A small sound classifier, trained from scratch.
Training: soap at rate 0.0048, batches of 128, held-out accuracy 100%.
Data: trained on drum patterns on synthesised drum kits, 26041 training examples, 61.9 epochs.
Rows from block 9 of a small sound classifier, named by matrix and row number. Rows with one number belong to one channel. Each number is 128 + 24 x the weight over its row's rms, rounded and kept within 0 to 255. All counts start at 0.
After each channel's rows are labels from the 100 clips, of 14976, where the channel reaches its highest value: "top examples" is what is common among them. Only what is clearly more common there than usual is listed. The data: drum patterns on synthesised drum kits. In brackets: how many of the 100.
# convs0: first width-5 conv (model.blocks.9.convs.0.weight, 192x192x5, each kernel summed), inputs 0-191
# convs1: second width-5 conv (model.blocks.9.convs.1.weight, 192x192x5, transposed, each kernel summed), outputs 0-191

convs0.99 [ 84  99 116 140 131 180 116 111 102 145 156 120 107 117 106 124 125 109 156 101 116  99 148 125 128  97 103 142 122 105 111 108 137 156 132 151 133  94 133 124 172 115 109 114 115 129 162 146 140 151 136 125 106 124 120 133  97 110 101 148 155 131 146 144 118 110 135 129 125 131 122 140  89 135 126 140 160 181 152 180 116  98 116 129 121 178 101 146 145 174 155 120 138  96 119 112 102 148 120  99 126 206 108 122  82 130 146 159 103 145 105 138 130 150 191 180 154 105  87  95 128 170 111 153 149 156 136 122 109  96 160 145 105  81 153  93 146 149 125 152 141 156 161  90 142 132 128 143 109 129  78  94 108 142 152 131 143 121  90 157 131 154 156 144 122 118 123 128 137 136 138 137 150 137 122 128 138 122 119  97 117 125  97 127 113 181 161 158  82  91 116 167]
convs1.99 [137  92 108 118 131 152 150 185 168 151  95  95  90 127 165 125 142 172 115 127 140  75 118 119 104 117 149 128 163 104 137 107  74 123 117 127 118 108 154 129  86  81 116 148 122 146 173 123 169 177  99 117 159 167 145 141 113  94  98 171 186 176 152 140 151 127  89 137  91 147 120 129 134 138  92 143 160 152 118 124 140 116 136 139 100 114 100 141  99 138 152 116 122 184 135 123 141 143 121 111 124 108 113 119 169 156 131 111 104 116 149 140 128 154 111 125 134 123 154 124 117 127 130 142  95 115 103 116 153 142 123 146 148  78 139 113 121 148  92 104  89  98 104 158 133 120 123 130 182  88 147 103 133 121 120 166 134 115 140 132  86 129 157 114 158 144 144 107 151 141 122  88 106 162 126 123 119 114 105  94  93 143  92 112 170 145 133 116 128 134 145 107]
top examples: waltz (41); rock beat (40)

convs0.85 [138  77 130 149  96 129  98 152 184 147 134 137 161 131 175 106 160 109 140 157 125 132 142 111 140 127  82  80 150 119 129  88 125  91 126 160 139  89 139 146 177 114 104  73 151 142 120  95 108 101 109 138 118 124 122 121 101 132 127  89 101 100 105 124 108 108 103 147 109 146 151 108  99 100 144 190 165 110 129 127 136 100 147 100 121 148 130 112 126 154 146 111 131 118 149 153 143 148 135 119 134  99 116 135 140  92 142  87 119 102 133 116 166 116 124 159 147 120 113 110  99  75 118 133 142 129 139 149  94 126 108 169 141  81 104 133 128 114 142 142 157  93 147 115 113 141 138 113  91 115 132 162 121 119 116 164 140  86  82 164 133  96  84 146 150 174 136  85 146 116 159 113  77 114 143 153 127 128 121 127 146 137 155 149 124 145 132 118 126  96 116 181]
convs1.85 [137 153 106 132  95 109  87 129  84 168 127  72 118 102  91 135 136 112 136 100 133 142  94  89 107 106 111 150 108  89 135 112 130 124  99 151 161 146 124 121 163 157  96 109  99  86  91 140 106 143 126  71 165 156 115 103  77 135 137 100 139 142 150 129 130 128 111 104 134 124 142 110 149 135 123 120 105 144 112  80 137 132 136  78 103 158 107 119 106 160 176 105 132  91 152 107 159 137 129 151 121 169 153 110  90 124 141  88 140 179 132 116 114 126 175 148  95 123 155 154 136  93 116  73 137 148 106 176 113 111 116 106 114 130 145 143 117  92 160 166 113 106 115 114 140 145 131 117  99  91  92  93 121 128 159 118 102 118 109 143 120 133 101 130  93 152 129 133 120 146 132 124 145 146 141 158 175 128 166 131 119 111 149 152 118 115 109 144 135 107 172 128]
top examples: bossa nova (84)

convs0.154 [140 156 125 151  93 146 133 122 126 132 145 124 131 141 110 108 128 162 142 130 100 157 159 103 136 121 136 139  90 125 127 157 124 114 159 146 147 111 131 190 110 133 159 115 127 145 130  71 104 162 129  87 124  92 156 127 167 152 153  92  94 135 162 147 131 154 119 144  98 122 149 144 146 159 127 101 114 157 107 103 142 171 103 152 166 167 130 124 130 183 116 103 125 107 104 121  76  94 127 130 154  81 117 155 114 117 100  94 118 142 122 100 215 157 150 119 111 136 127 145 134 136  86 152 138 115 151 115 139  92 128 176 141 131 104 149 104  80 136 109 118 133 152 155 113 116 139  76 141 165 131 114 160 142 106 138 127 121 140 144 116 123 152  97 103  93 126 121 104 126 126 119 159 165 130  99 106 109  96 177 147  95 118 113 147 102 135 153  99 109 105 136]
convs1.154 [131 142 125 174 121 133 120  85 175 120 123 127 117 174 114 122 144 143 163 150 130 154 130 146 160 142 156 122 121 123 152 115 140 104 145 118 119 128 128 118 169 124 114 122 150 127 143 171 176 144 104 136 163  96 173 123 105 123 113 135 107 114 143 135 123 121 131 115 129 172 138 104 126 114 151 107 117 134 129 147 126 119 160 163 122 136 165 114 110 176  80 119 177 139 137 120 116 107 132 154  84 165 168 140 120 108 182 155  49 112 192 136 112 105 121 108 132 111  85 149 142  96  98 141 131 118 105 140 113 103 101 114 143 115 134 154 163 102 160 135 133 123 130 144 134 122 123 197  96 100  89 150 123  82  99 144 111  90 109 150 146 138 138 133 111 121 113 152 170 149  86 145 145 182 104 123 115 140 108  94 110 123 131 107 151 101 149 119  95 140 143 113]
top examples: tempo: 70 to 80 bpm (33); four on the floor (32); one drop (25)

convs0.132 [ 72 148 124 145 124 129 105 141 118 138 130 172 140 142 121 135 134 122 169 115 114 110 123 112  91 120 104 154 149 118 120 162 175 147 180 152 132 148 122 153 115 124 119 137 124 149  99 137 115 121 149 150 162 124 152 151 181  99 103 134 123 144 157 127 123 109 122 148  98 114  96 139 117 133 124 145  99 125 121 123 117 124 110 133 180  91 166  95 161 123 175 152 115 163 122 142 106 149 126 106 102 112 144 100 121 163 120 152 101 152 101 150 149 105 174 154 173 168 136 117 139 141 189 122 137 207 150 168 106 119 131 152 142 128 111 100 118 108 112 114 139 122 136 131 146 120 100 154 149 127 165  87 111 155 132 186 105 111 116 124 100  98 136 109 129  82 137 118 117 155  98 120 168 110  99 175 100 119 135 178 138 114 136 163 141  96 131 126 149  97 132 161]
convs1.132 [ 91 110  83 112 108 129 124 152 136  65 141 145 113 152 133 148 145 162 144 130  91 138 160 148 158 111 152 161 135 178 170 161 124 128 173 119 139  97 121 131 129 135  99 118 124 131  91  91 139 115 118 121 149 147 121 137 144 105  95 125 137 119 133 108 114 137  86 165 109  69 135 168  86 152 149 102 161 123 153  55 130 150 147 145 122 125 118 137 120 126 131 133 147 116 102 181 107 159 176  84 133 132 128 138 134 132 122 115 152  81 177 105 107 141  95 140 111 116 110 162 117 103 126 115 107  90 112 125  93 143 169  91 124 165 116 137 114  89 138 105 128 122 119 131 109 124 141 117 119 106 147 109 115 135 116 112 146 122 152 130 129 108 127 143 116  90 191 149 149 159  86 127 106 147 128 107 164 143 140 167 120 115 151 169 116 124 108 129  92 107  86 136]
top examples: waltz (40); ride cymbal (38); tempo: 110 to 120 bpm (29)

convs0.38 [176 146 119 145 159 152 129 147 155 142 119 140 145 100 173 139  93 100 114 168 155 177 140 145 153 115 151 158 137  89 140 112 158  93 150 134 127 109  77  93  94 100 134 126 108 109 139 135 105 118 112 124 117 106 120 136 130 127 125 139 135 119  57  98 104 153 131  99 141 107 122 142  66  95 157  70 104 104 126 120 116 177 143  99 124 126 109 154 131 113 165 136 180 135 141 107 154 115 109  87 102 163 107 128 101 120 138 166 146 154 128 128 119 156 110 132 121 134 106 158 122 117 142 114  82 143  81 139 113 129 153 121 168 131 141 149 103 133 125 134 116 101  81 144 149 114 119 141 143 141 119 120 132 168 162 103 137 160 111 145 115 113 138 102 117 165 176 123 156 123 154 121 183 153 138 124 106 151 102 147 148 137 110 115 117 151 119 137  84  81 110 113]
convs1.38 [164 128  89 117 151 154  93 155 129 141 115  78 125 138 144 125 153 143 137 148 125 147 108 105 119 174 170 103 159 136 112 118 139 105 112  98 106 107 134 119 145 139  99 104 142 112 172  84 129 142 135 126 129 116  93 106 166 116  99 115 123  63 140 140  88 157 139 160 184 124 138 118 112 172 143  85 154 128 148 133 163 141 107 122 115 141 140 106  98 129 120  80 126 125 125 131 125 140  97 101 102 150 129 141 105 169 100 132 152 153 149 120 149 149  71 161 144 166 127 124 130  94 124 112 157 168 111  94 134  99 130 160 142 154 122 109 176  84 163 106 146 129 143 152 108 122 122 115 102 151 118 116 142 122 138 159 163 118 113 122 151 145 130 112 117 172 122 123 151  93  93  87 116 144 129 122 108  73 123  89 163 146 128  63 134 149 126 111 104 128 122 120]
top examples: tempo: 70 to 80 bpm (58); five-four (32); tempo: 80 to 90 bpm (28)

convs0.162 [137 148 151 119 149 134 115 119 140 160 180 133  96 157  88  91  97  92 101 171 138 150 140 131 136 144 101 129 130 121 106 135 129 160 105 165 131 105 144 165 127  83 128  98  97  78 139 126 141 160 113 115 141 116 114 130 165 110 133 102  87 116 123 141 108 172 120 123 110 161 127 108 135 104 129 125 127 156 118 132 134 112 143 122 128 145 129  99 153  99 126 128 117 128 168 123 144 134  86 120  86 146 110 146  72 162 155  99  99 113  42 124 160  96  79 130 142 107 133 145 100 100 119 139 161 104 123  82 154 137 169 127 114 162 126 111  97 126 149 144 155 103 169 143 171  91 154 113  98 140 110 137  95 148 147 139 153 106 112 148 164 156 116 179 150 128 111 134 111 149 123 143 178 142 133 124 138 123 106 123 146  88 136 117 135  98 127 165 150 139 150 118]
convs1.162 [117 145 120  90 119 155 136  92 110 171 130 124 147 115 133 151 207 136 149 172 122 111 136  58 114 190 143 129 168 113 108 138 105 154  87 132 156 112 125 111 144 127 138 128 124 157 132  82  88 124 175 137 138 131 129 122 110  83 146 141 147 153 138 133 113 111 133 143 128 131 177 153 133 144 129 119  69 148 162 106 131 129 128  99 141 128  99 157 138 129  93 138 108 155 143 104 166 106 200 141 113  79 128 164 138 121 124 102 126 121 111 150 113 159 114 168 118 138 135 144 124 147 100 120  93 133 137 164 117 120 148 141 135 105  94 132 135 141 121 121 103  89 129 104 135 138 135 150 156 125 135 169 124 135 118 130 100 104 114 175  65 182 152 141 100  99 119 116 118 118 113 147 152 116 134 139 143 126  74 146  88 119 150 132 144 106 123 154 110 117 128 130]
top examples: bossa nova (91); tempo: 90 to 100 bpm (27); tempo: 80 to 90 bpm (25)

convs0.17 [117 153  73 133 112 128 182 134 139 111 129 111 148 120  92 117 100 145 126 119 128 119 141 118 113 118 153 132  83 134 102 122 127 165 160 111 148 146 110 118 133  98 117 132 110 114  84 150 109 155 108  90  86 112 129 143 137 126 105 137  86 112  96 135 166 177  66 112 134 141 116 119 139 164  87 135 121  86 158 102 123 118 106 191  94 108  88 111 136 142 129 140 161 162  89 123 136 141  79 104 110 149 148 154 101 164 139 172 128 157 160 105  96  98 114 125 139 153 108 106 139 105 118 111 121 114 179 137  74 152 140 110 145 124 173 121 159 129 126 113 144 134 133 143 150 155  93  81  93 108 134 141 137 146 129 106 105 108 168 125 130 158 127 127 147 147 137 105 120 158  90 120 155 135 130 133 116 153 125 120 183 104 138 109 135  96 123  81 102 118 134 127]
convs1.17 [181 156 123  99 156 179 111  98 148 162 155 155 144 121 137 138 131 184 122 168 107 172 101 137 119 118 129 126 120 107  99  86 139 144 115  95  86 156 123 111  67 125 154 128 157 137 185 151 126 127 143 138 126 146 145  94 134 141 155 110 141 154  98  97 136  82 101  78 122 152 121 111 129  99 136 128 124 119  91  93 134 102 106 131  83 161 154 143 144 133 128 149 123  80 103 147 127 104 140 150  99 132 156 132 115 116 106 155 105 142 141 109 121 155 111 109 135 155 121 153 107 157 131  99 109 129 138 132 109 136 145 117 151 126  93 117 112 147 131 130 159 152 109 155 160 112 120 146 135 156 145 104 138 101 149 157  90 118 126 157 167 130 113 114 162 118 158 148  93 142 160 150 158 101 173 123 129 142 114 104 178 100 113 139 118 123  54 154 142 137 150 120]
top examples: waltz (39); tempo: 80 to 90 bpm (36); tempo: 70 to 80 bpm (33); five-four (27)

convs0.40 [ 98 105 147 143 124 151 128 163 124 192 175 169 136 130 103 148 107 128 201 112 112 135 153 164 171 139 150 152 156 131 156  92 106 141 149 122  95 118 183 140 132 136  93 107 107 122 139 131 117 115 145 118  84 153 116 124 150 129 128  71 134 119 118 127 112 145 130 127 100 136 112 108 130  80 112 157 124 166 145 163 146 126 118 150 120 151  97 174 111 152  94  99 141 145 106 170 113 108 105 125  89 124 112 141 127 103 141 116 110 143 124 143 114 107 174 115 165 132 127 117 113 142 139  85  94 135 132 123 117  99 132 109 105 140 153 136 170 166 126 110  91 135 117 118 108 145 177 134 175  98 124 111 121  97 121 117 130 138 120 140 130 149 123  94 162 120 108 164 142  97 166 134 153 100 172 148 146 107 141  96  98 116 113  71 116 129 147 103 122 154 132  89]
convs1.40 [115 144 120 132 127  67  90 166 105 146  93 116 139 119 149 150 130 112 117 134 114 118 136  96 111 145 132  95 151 134 125 136 171 137 160 112 157 173 127 113 106 122  71 113 131 129  81 165 111 149 154 128  88 160 128 158  98 144 147 108 120  94 171 131 146 126 110 119  98 142 147  95 151 137 111 118 145 110 157 138 110 128 132 114  94 118 154  87 145 160 111 179  68 125 112 105 124 195 141 131  92 153  94 148 145 131 151 124 130 151 124 116 135 177 144 108  98 110 172  83 123 106 130  95 133 129 100 175 136 116 142 144 126 138 122 127  72  82 119 134  97 129 128 107 139 135 140 114 132 137 103 140 140 175  83 160 116 131 120 126 144 106  92 100 101 115 163 168 137 122 101 105 147 164 151 102 130 124 130 151 137 144 115 133 122 161 154  93 161 118 128 151]
top examples: bossa nova (50); thin (high-pass) (48)

convs0.106 [130 114 120 123 140 111 107 102  99 127 150 170 152 136 133 127 129  85 175 136 118 155  98 134 160 127 102 146 117 112 142 153 127 107 164  81  82 143 112 106 128 165 145 119 161 182 147 172 171  91  98 126 121 140 168 132 125  85 132  99 161 122 138 131 138 119 134 111 158 127 117 108  96  78 164 165 109 139 138 128 124 114 147  77 105  92 126 125 135 133 122 111 136  92 133 145 111 133 120 174 130 114 105 190 136 112 141 149 149 130 152 144 148 105 126  89 141  87  96  85 146 109  98 114 138 119 154 144 115 164  91 160 144  75 108 146 109 132 113 100 150  78 113 135 159 107 142 109 137 162 131 111 119 197 120 126 153 137 122 145  98 126 111 134 123 148 129  86 154 108 125 165 151 129  79  97 145 125 115 138 101 150 118 118 109  98 117 120 155 123 137 120]
convs1.106 [110 140 116 145 164 150 137 148 131 123 149 128 104 144 126 143 118 159 129  97  84 122 125  75 134 107 160 125 110 130  88 112 150  93 126 139 155 162 191  43 149 147 110 117 156 138 102 147 116 136 112 144 120  95 117 112 131 128  89 116 118 122 146 118 161 109 154 156 123  89 159 107 133 125 190  94 131 125 120 129 162 102  80 120 134 105 152 106 117 152 143 154 123 136 136 160  92 141 156 125 108 143 153 132 127 125 106 109 116 108 153 114 145 126  83 105 143 117 113 141 130  97 113 126 148 114 112 149 116 121 105 157 109 151 146 124 138 162 109 159 113 119 123 143  87 138 177 149 118  78 143 128 126 131 127 107 124 155 181 145 141  97 133  46 169 153 150 105 147 134  95 117 130 113 168 126 120 122 148 187 108 103  96 150 129 134 135 116 156 104  99 118]
top examples: tempo: 70 to 80 bpm (30)

convs0.71 [124 104 120 136 114 129  99 115 115 129 136 123 136 162 130 155 115 130 173 153 111 138 161 101 159  67 129 109  93 105 124 131 101 147 108 138 142 121 122 135  89 152 102 151 147 156 127 196 148 127  73 132 130 100 148 156 123 156 138 115 142 109 122 113 127 135 115 124 100 135 110 103 121 147 141 146  98  92 137  95 143 161 111 130 164 150 115 136 135 137 174 155 125 113 133 121 158 121 116 174 102 107 127 142 129 124 149 106 107 174 115  94 186 139  99 121 106 107  86 110 130 166 185 124 143 158 116 130 114 149 153 149 131 128  94 176 161 154 111 149 147 148 122 117  83 148 157 166 129 130  97 171  70 128 130 125 147 157  95 151 118 149 137 163 146 174  88 122  98 152 140 126 160 135 121 108 146 154 122 158 132 169 109 132 161 164 147  98 139 160 131 151]
convs1.71 [ 85 140 112 159 100  73 108  98 133 153 107 145 156 139 137 113 139 117 140 129 133 100 149 123 131 120 150 145 113 155 127 110 103  84 170 126 147 121 136 123 169 118 128 128 126 112 106 135 111 170 160 138 128 115 124 152 103 159 126 145 174 130 138 170 133 109 187 155 141 111 123 127 159 121  84 138  87 151 162 141 106 139 175 132 109 182 115 136 137 131 147 136 112 131 158 163 114 140 145 167 122 113 136 132 119 151 105 138 122 119 137 175 103 156 138 131 165 185 137 137 146 116 106  99 161 120 135 149 139 159 142 166  98 136 114 143 149 119  82 103 142 120  89 115 102 193 152 116 123 149  99 115 178 135 120 125 136 110 114 146 126 145 123  92 147 167 106 113 148 115 157  99 171 138 143  60 115 108 116 164 124 116 105 111  91 172 108 116 141 163 115 117]
top examples: bossa nova (38); tempo: 80 to 90 bpm (36); tempo: 70 to 80 bpm (29)

convs0.47 [139 135 132 129 111 164 146 149 101 113 134 112 145 113 100 177 129 119 135 125 146 131 129 139 121 120  77 204  81 140 135  92  99 142 106  69 145 130 113 166 143 100 158 129 124 100 125 116 120 124 135  91 192 178 104 113 144 165 126 111 156 104  92 108 139 156 125 120 130 131 138 143 167 122 124 102 129  97 132 104 119 183 122 142 132 148 150 136 126 129 128 128 122 124 128 105 104 161 123 185 169 132  68 147 103 105  93 111 162 137 136 104 138 141 144 108  97 103 147 171 131 121 137 120 142 151 144 123 132  80 110 151 156 135 109 132 124 185  91 112 141 128 124 132 140 111 166 143 139 113 101 117 130  98 132 121 133 157 106 116 142 158 120 110 119  90 124 135 146 158 155 137 117 168 144  84  96 145 134  81  86 157 113  96 139 110 127 162 135 124 122  82]
convs1.47 [110  99 166 135 157 107 102 133 140  81 151 116 152 154 147 169 135 104 147  96 124 135 148 133  92 154 110 166 129 118  72 137 152 129 111 149 132 160 138 133 184 163 119 183 139 126 140 145 174 127 105 108 144 102 142 169 135 147 116 108 123 135 119 106 166 136 108 157 129 159 124 122 127 138 113 159 144 161 144 133 136 137 108 164 140 105 128 111 151 110 128  73 109 142  98 109 116  89 150 119 110 136 113 130 101 123  77  75  84 115 158 115 141  97 168 106 107 131 121 127  95 104 130 141 147 121 172 124 139 107 132 115 147 173 117 128  94 149 111 160 105 130 133 131 157  85 129  95 159 123 141 164 122 138 103 151 156 137 100 140 133  97 140  86 112  70 135 136 161 137 146 128  98 151 124 151 108 163 109 101 105  93 125  93 154 157 112  90 142 150 103 148]
top examples: waltz (38); thin (high-pass) (31); tempo: 80 to 90 bpm (30); tempo: 90 to 100 bpm (26)

convs0.151 [120 123 144 112 134 146  70 125  92 156 146 102 117 124 137 133 103 132 105 128 156 155 166 120 144 135 123 101 153 135 122 133 133  99 144 117 127 121 127  88 146 108 129 108 122 161 118 119 147  95  90 108 161 164 133 116 164 120 109 118 119  82 133 137 175 160 117 116 123 171 146 120 118  78 139 122 133  98 143  79 126 159 138 116 155  80 170 120 154 118 114 156 158 108 108  89 139 104 105 128 110  79 138 166 145 127 141  90 160 139 106  91  94 138  94 113 114 145 138 105 149 135 108 162 132 144 124 152 117 110  89  94 108 172 124 114 148 157 104 140  89 103 164 147 141 165 163 165 131 101 170 116 117 138  69 139 132 140 109 142 175  96 137 139 120  81 130 133 114 129 163 110 122 124 124 113 110 142 150 165 110 139 104  51 134 114 150 134 131 128 121 156]
convs1.151 [ 97  91 141 114  96 194 115 120 118 140 161  99  93 142  99 139 137  89 122 115 102 110 146  84 145 176 102 108 155 134 109 165 141 124 134 139 115 114 142 146 139 112 162 116 117 156 154  91 140 120 138 156 122 122 117 132 145 106 114 119 119 124 114 161 163 148 127 134 150 119 161 157  85 166 174 108 110  69 170 109 106 148 143 142 153  89  88  82 158  81 103 139 140 113 132  72 110  96  94 147 141 134 120 140 113 111 115 110 122 100 119  99 129 110 137 130 171 112  68 114 134 121 114 119 120  88 101 129 135 142 118 142 129 184 125 135 177 117 143 134 110 126 116 104 134 180  74 132 111 111 114 107 100 139 140 145 159 139 125 112 135 175 122 103 125 138 121 154  89 138 142 117 107 123  95 120 180 114 134 136 118 116  98 101 134 120 122 117 108  97 125 144]
top examples: waltz (39); ride cymbal (38); tempo: 150 to 160 bpm (28)

convs0.26 [ 99  87 154 112  87 142 122 141  97 127 121 143 106 111  69 135 141  94 158 128 137 132 125 118 124 148 103 118  99 118  99 131 110 152 136 148 129  61 123 155 144  93 135 133 179 120 111 128 105 105 121 115 109 126 109 118 154 140 143 122 151  95 130 129 148 114 121 104 175 173 128 160 136 128 104 103 134 150 104 112 134 138 127 168 146 145 111 131 134 149 103 105 102 127 182 117 118 109 132 124 138 105  60 117 137 147 132 108 141  86 126 145 107 126 135 141 166 105 123 110  82 126 114 162 130 126 156 123 145 172 130 100 111  94 165  98 140 123 135  82 129 162 155 153  65 119 182 124 105 153 122 139 124  85 157 124  90 147 118 117 146 135 138 131 125 147 167  98 106  85 175  85 152 123 141 113 135 109 136 128  92 146  59 156 134 116 109 117 128 163 130 138]
convs1.26 [108 104 165 141 109 137  74 131  88 122 101 131 102 100 134 136 158 117 137 100 121 131 152 100 121 143 118 181 116 121 145 121  97 102 134  88 112 115 110 121 107 122 138 105  87  90  93 119 148 114 149 153 164 120 143 105 125 136 145 131 153 147 135 138 131 135 113 110 118  78  74 151 106 126 142 143 170 134  96 101 109 148 119  87 107 121 107 142 153 133 117 101  90 147 100 108 118 144 157 143 125 103 135 128 106 104 115 119 186 137 141  80 114  97 126 105 136 102 158 137  90 109 163 137  70 108  94 134  90  94 108 109 144 138 124 136 166 138 112 149 112 141 118  99 172 108 121  84 139  99 118 136 141  65 101 122 101 121  66 169 113 162 151 170 128 122 116 139 127 163  90 141 145 141 109 137 116  91 102  97 121  97 116  96 125 123 113 133 137 135 116 159]
top examples: bossa nova (69)

convs0.11 [154 136 156  94 125 120 143 122 155 134  68 129 129 126 124 126 143 165 115 107 108 132 126 167 128 129 111 120 135 124  89 102 151 175 119 157 135  98 131 148 101  93 146 140 133 100 134 157 120 109 132 145 131 172 129 114 139 149 110 116 131 100 121 112  94 114  98 138 153  88 126  95 109 152 123 143 183  91  94  98 139 131 116 150 135 137 113 103 134 149 144 121 128 146 151 139 137 126 151 106 100 139  99 118 162 152 188 145  84  88 147  90 120  74 104  76 173 141  94 135 112 118 158 114  99 181 156 139  96 145 187 146 157 114 158 105 152 127 151 116  93 120  90 123  86 111 118 120 141 104 127  65 131  99 137 132 135 100 107  99  87 123 101 149 111 107 164 113 119  99 144 119 156 119 112 116 115 148 152 149 137 130  97 132  99 120 171 134 107 122 119 103]
convs1.11 [168 153 158 146 140 105 123 157 118 142 112 141 114 118 112 141 123 109 130 100 108 119 169 125 135 135  82 139 126 155  93 137 123 129 209 146 155 120 166 143  90 170 130  95  96 148 123 103 125 142 112 143 130 136 122 135 164 153 121 138 117 157 141 155 166 130 152 142 137 100 136 145 119 115  81 152 167 128 125 164 154 128 127 136 143 108 114 125 151 160 114 112 146 102 152 110 109 131 149  86 104 119 123 147 130 146  86 102  92 125 133 109 124 130 119 116 103 151 135 107 123 135  76 156 146 121 103 122 172 127 207 104 125 137  88 128 186 134 123 138 120 103 123 139 115 120 116 125 163 157 135  78 108 155 125 163 125 153 122 160 115 117 160 156 133 168 139 141  80 142 180 124 133 109 162 112 175 118 141 138 126 150  85 122 116  96 137 115 136 166  67 149]
top examples: waltz (42); tempo: 90 to 100 bpm (42); rock beat (35)

convs0.35 [105 122 119 142 117  91 185 139  94 139 152 159 142 124 128  92 189 151 122 116 104 107 118 121 150 124 168 122 105 122 166 133 119 136 109 169 173 100 146 135 157 140 121  75 164 156 102 125  99 103 145 126 120 113 138 107 127 123  99  98 134 176 160 134 124 120 146 157 125  90 129 137 119 118 114 111 159 120 139 100  97 113  88 172 127 139 184 105 134 141 111 111  92 148 151 141 144  98 117 123 156 142 142 118 132 169 153 148 132  64 106 126 147 106 128 146 128 151 136 158 129 136 129 141 131 152 126 173  91  87 133 141 108 168 130 109  89 124 129 132 116  79 128 132 148 163 132 103 108 187 139 127 193  94 127 135 115 138 143 113 147 122 131 132 125 126 129 129 164 161 169 124 138 111 158 150 123 121 123 191 152 115 115  98 108 110  96 144 142 103 130  86]
convs1.35 [156 122 131 168 159 136 125 115 127 100 127 134  94 181 117 159 150  69 124 111 125 140 105 123 120 122 143 121 146 116 136  88 131 119 146 141 125 152 198 140 133 135  61  84 153 100  84 113 145 114  94 144 114 165 113 114 128  87 103 167 184 122 126  85 103 149 111 104 112 115 107 140 113 115 141 124 117 131 142  81 115  75 115 123 135 154 131  97 114 173 115 120 141 145 127 175 117 126 139 106 157 113 145 125 127 144 124 115 139 112 102  95 154 116  94 122 109 117 135 125  94 110 178 119 158  90 114 142 103 128 129 143 144 157 127 137 179 131 168 135 124 145 105 139 112 124 136 134 137 173 154 109 134 128 118 134 137 150 135 165 140 117 104 119 128 106 118  68 169 131 115 100 132 181 137 193  98 129 149 144 117 131 128 121 135  69 157 138 137 105 138 126]
top examples: tempo: 70 to 80 bpm (36); four on the floor (32); random hits (28)

convs0.116 [117 138 132  98 157 160 117 133 104 118 147 129  98  98 126 121 121 131 144 135 128 130 106 144 127 161  91 131 112 164 156 120 116 101 127  96 171  73 129 128 117  97 139 147 164 159 103 169 168 128 123 113 145 158 141 134 105 126 160 120  72  80 145 108 140 114  97  93 104 138 128 164 127 103 135 140 151 139 178 146  82 134 123 121 111 150 147 149 139 130 141 136  57  95  73 103 158 198 140 128  91 120  92 158 117 102 118 151 139 137 169 141 136 171 123 150  84 141 105 134 121 133 145 154 151 120 171 135 143 153 111 135 114 130 115 109 145 157 151 152 156 121 120 161 116 125 143 109 105 148 163 137 104 130 134 116 132 137 116 139 149 107 117 142 175 129 130 126 100 171 182 112  97  93 147 105 158 130 148 155 102 122  97 132 105 101 128  95 146 156 145 120]
convs1.116 [135 126 119 100 135 121 133 121 126 156 122 125 169 115 108  93 113 126 140 136 155 133 129 108 105 170 143 161 127 155 139 105 137 134 114 136 138 134 117 126 135 125 141 156 115 132  97 133 112  94 128 144 191 123 186 163 109 133 157 130 153 176 130 132 114 159 115 123 125  84 118  84 144 142 119 116 165 174 150 140  87 151 119 151 113  81 127  94 101 131 119 181 132 101 147 160 131 125  92 159 136 109 109 104  91 155 141 130 141 165 106 167  75  81 136 127 113 123 171 108 149 146 132  89  68 137 131 107 155 127 158 141 159 146 133 112 176 120 135 122 136 129 112 153 137 112 120 125 155 141 147 162  99 107 136 110 140 102 126 184 107 138 137 113 129 109 146 147 167 145 134 121  97 151  91  94 147 152  58 163 114  77 104 120 137 117 153 127 144 100 117 131]
top examples: tempo: 70 to 80 bpm (43); shuffle (38); random hits (27)

convs0.86 [124 141 121 147 139 179 116 136 132 111 123 132 115 134 123 159 105 131 146 140 121 123 130  68 131 132 134 170 148 114 139 123 123 145 110 150 148 108 118  96 174 117 139 120 139 140 106 139 141 143 121 127 132 179 146 117  64 146 174 145 122  65  99 149 145 118 133 134 116 142 142 151 182 154 130 106 140 108  95  99 150 151 126 123 165 108 141  96 101 161 147 134  99 137  92 139 164 143 121  83  81  95 127 135 178 140 125 125 144 137 138 108 134 109  62 142 138 110  98 123 159 125 109 138 124 151 117 150 121 106 111  95 115 127 104 102 146 173 116 134 124 156 132 145 180 166 110 106 147 103 108 147 121 102 165 124 113 133 140 143 177 173 150 138 163  75 167 174 125 102 136 111 130 148 125 120 125 123 129 146 147 142 102 160 118 118 154 137 189 175 135 112]
convs1.86 [ 69  83 164  63 114 137 154 123 147 154 162 111 135 164 126 139 179 126 139 141 110 122 109 129 115 105 109 120 150 125 133 134 155 151 153 156 154 133 129 102 108 131 140 137 114 148  90 123 120 104 120 155 159 132 138 133  63 111 130  97 106 125 127 169 144 124 105 168 106 117 139 123 137 161 128 106 153 117 153 117 154 126 189 118 128  83  89 124 128 101 115 109 140  66 159 100 111 127 108 163 146 131 149 164  98 117 140 119 140 154 102 136 101 104 152 150  93 174 105 107 128 138 104 139 138  91 117 137 129 119 109 114 124 198 144 117 123 145 131 125 102 126 131 128 146 130 125 137 124 117 141  75  92 140 136 140 141 109 108 118  98 138 134 138 140 131  94 188  80  88 126 160 148 130 125 149 182 144 140 119 119 111 113 127 155  89 133 103  97 123  97  93]
top examples: waltz (47)